config.toml
encoder_arch = "convmixer"
model = "encoder-decoder image transcriber"
dataset = "seven-segment displays showing three digits"
train_examples = 97500
image_size = 40
crop_scale_min = 0.8
horizontal_flip = false
tokenizer = "char"
vocab_size = 15
encoder_norm = "batchnorm"
encoder_activation = "prelu"
encoder_patch_size = 2
encoder_depths = [12]
encoder_kernel_size = 7
encoder_widths = [384]
fusion = "cross_attention"
label_smoothing = 0.05
decoder_width = 256
decoder_layers = 6
decoder_norm = "layernorm"
decoder_norm_position = "pre"
decoder_activation = "silu"
decoder_mlp_ratio = 3
decoder_head_dim = 64
decoder_fused_qkv = true
decoder_bias = "all"
decoder_qk_norm = false
decoder_parallel_block = false
decoder_inner_norm = false
decoder_positions = "learned"
decoder_cross_attention_every = 2
decoder_tie_embeddings = false
init = "orthogonal"
residual_init = "zero_last"
optimizer = "adamw"
lr = 0.00085
beta1 = 0.9
beta2 = 0.999
eps = 1e-10
grad_clip = 3.0
steps = 4500
batch_size = 256
epochs = 11.8
lr_schedule = "step"
warmup_steps = 90
weight_decay = 0.4
Rows from block 2 of the image encoder of a small encoder-decoder image transcriber, named by matrix and row number. Each number is 500 + 50 x the weight over its row's rms, rounded and kept within 0 to 999. All counts start at 0. Numbers have three digits each.
After each channel's rows are labels from the 100 images, of 14848, where the channel reaches its highest value: "patch colour" is the nearest of a few named colours to the mean colour under the peak. Only what is clearly more common there than usual is listed. The data: seven-segment displays showing three digits. In brackets: how many of the 100, against the usual share in percent.
# pw: pointwise conv (encoder.blocks.2.pw.weight, 384x384x1x1), inputs 0-95

pw.4:568561449502599429531366471499491547615459572584586575529522541528494626491567557473411417465540438548482438486444481377495462423443479484510525460503479403493478431508470565441517375481497458464555574569539493507432615574503465537482483541531463522536504533584541548505561497503579490544
patch colour: white (63 vs 3.7)

pw.291:551529540485535511508461515510532485444537520423480485479508565520486549561520606448555457467542562526479560485444540441460475521442431548630446596443496500459455562431438542574500447510483453496423467544504562460552446479560556482505540606559497535415534487532522516555545550589456445429
patch colour: white (93 vs 3.7)

pw.189:501555542465494481553480439439408492507540501601536474515465477554507489498554485509527557439464598532395421506434513582598463434492503496474528411458468447574402501538443478422459517601502456602459441559585494467523466470434447535491501581567478585588504512579482589413498452526451478446
patch colour: grey (58 vs 27.4)

pw.56:446576514518534477462465539488533432521540419523421563470540486450463491495476558471487547523449478476442461502452520392482447462587475420467522411532414576454451500461366486558492453496495448454420479442487498376495480411506512522473488546454497550471577398576474566502478514458529541546
patch colour: green (28 vs 8.6)

pw.99:492456499524516518551525413395513461543544469494583524446433578494498522473502453461463583463484538563460495530574481465512609407545492574519576457462475474473525506486580524447419552407467463580575506464633590436477536409558492547524393410475553483479554473471469479512440537505444458513
patch colour: grey (58 vs 27.4)

pw.106:542528422504428428512544480519448587511610513590622491581514465502485428572513456591433514472484478556450515533494506547547499485445565530552482435476514551441388454463456513455543469506417534577481503511509515512513518446540441589499482527505517559486566512443578534525574579465603455527
patch colour: pink (27 vs 6.6)

pw.324:551504441477549528434465574483557456501412459481499507433493563570534494518465526532520504589509456552572515446515545493518376472514487550471512459492576571507512542568447421481409520472586554525485475537508442521485429457530562484402479470504421459505563489607492395495481563527410470558
patch colour: brown (71 vs 27.9)

pw.152:397510556509442469502513456501527440522357473481456498421506464448406480552470506405446416541528467533471560504455496449575482549516433476476526502421481428481526541452460567483482494529530547400542540445604501508430393475542578427393507420485491459435473541526437496516515611499459445554
patch colour: grey (87 vs 27.4)

pw.234:396564476517444504507529550474485367410470523537470589511454559412428495494440538471469542494556435520507540474506505518500516381502554600495514520467512532528374492430448491516501441400482549552424407393475497414494466496475438523518422527391499484454454479543463496458507467488496582491
patch colour: grey (79 vs 27.4)

pw.78:517564554522468522531501507440527469485452467623542499496543487448518564413515493438414510496484560503517543512485540432530406422542412518587420509355442473519475558514578477494386473494406413466474585500535491512452475444418394506570490459524561484518503537478459444547464606454480522459
patch colour: green (39 vs 8.6); blue (26 vs 3.4)

pw.376:521427520544509509508434513448511453603459565477530576597476448444554551508445509517459455514444444501526528484473503504461528534415444550447503434621485551439510414534587494510458506499538431423510492594352490513528418509451519470511481496572469539381486545540552501537446526573516559543
patch colour: pink (46 vs 6.6); white (39 vs 3.7)

pw.79:542489447468509526525478481539525457551520535454519535475576534500496444494547514494426547479534478497515501544517538546451457536491516563561481523444399520569471409467576480468518509451527441419487473463451584434531512541571488440493503515483482492415543486430542483520522428456478437565
patch colour: pink (46 vs 6.6)

pw.129:505447557487485454528512512580414443521496452490526478557566463515504500546477495528492475468430528507467510489511426480457512534523510435529404421498460486536468472490573446477502526540454421504410465467377528534601447567505524442527544511553497463549500434449490495580422536495491538461
patch colour: pink (43 vs 6.6); white (32 vs 3.7)

pw.353:467569391522427499502535551577437413552480574485527457452425536520530518449543576516477466474450550496579499454400490501431530441529471516533413471577490620563605538526518456440479526521446490496577491489532531559419542507550545587500485517449516584579508538438485519461521537502448540527
patch colour: brown (68 vs 27.9)

pw.339:432454497471430431430483522553493546421547551425536485486556441597595538479458497537512576493540443429544574474585496483505433515476481522618528559547578493548551478460500487595504456437507502529583557521423502528418517569519591460524529529487534431515452491553545568455421486499468592446
patch colour: pink (45 vs 6.6)

pw.167:584501497449543514510495552512532535445535583452507494489499455544553470551501598445491438549575582417486467486544483513447578621491512570514509491483427462438427540443515497539520409554548485569432473495453505575550439594500569457516442532515510462473478440503591470453483517573506543451
patch colour: pink (42 vs 6.6)

pw.289:454544511476511448463540611493472531464409435492468463514507496441467456471426452528494465495512453545411402494536444508455543486489519525646512495575619471458502502595471468477498495503455477534504455590576485456373496511511503508541618452408471473417452380465487527466517522558508527444
patch colour: grey (59 vs 27.4)

pw.188:436503453541425579486555447447519454533546531518437455452525449496494475537559507487454524534516558487448589527498477461440444478472570422504558548545452479454490525507497514508494412478500543491491499397580429495469452562561475454512477463508461565571521548596440467541520446549453530431
patch colour: brown (78 vs 27.9)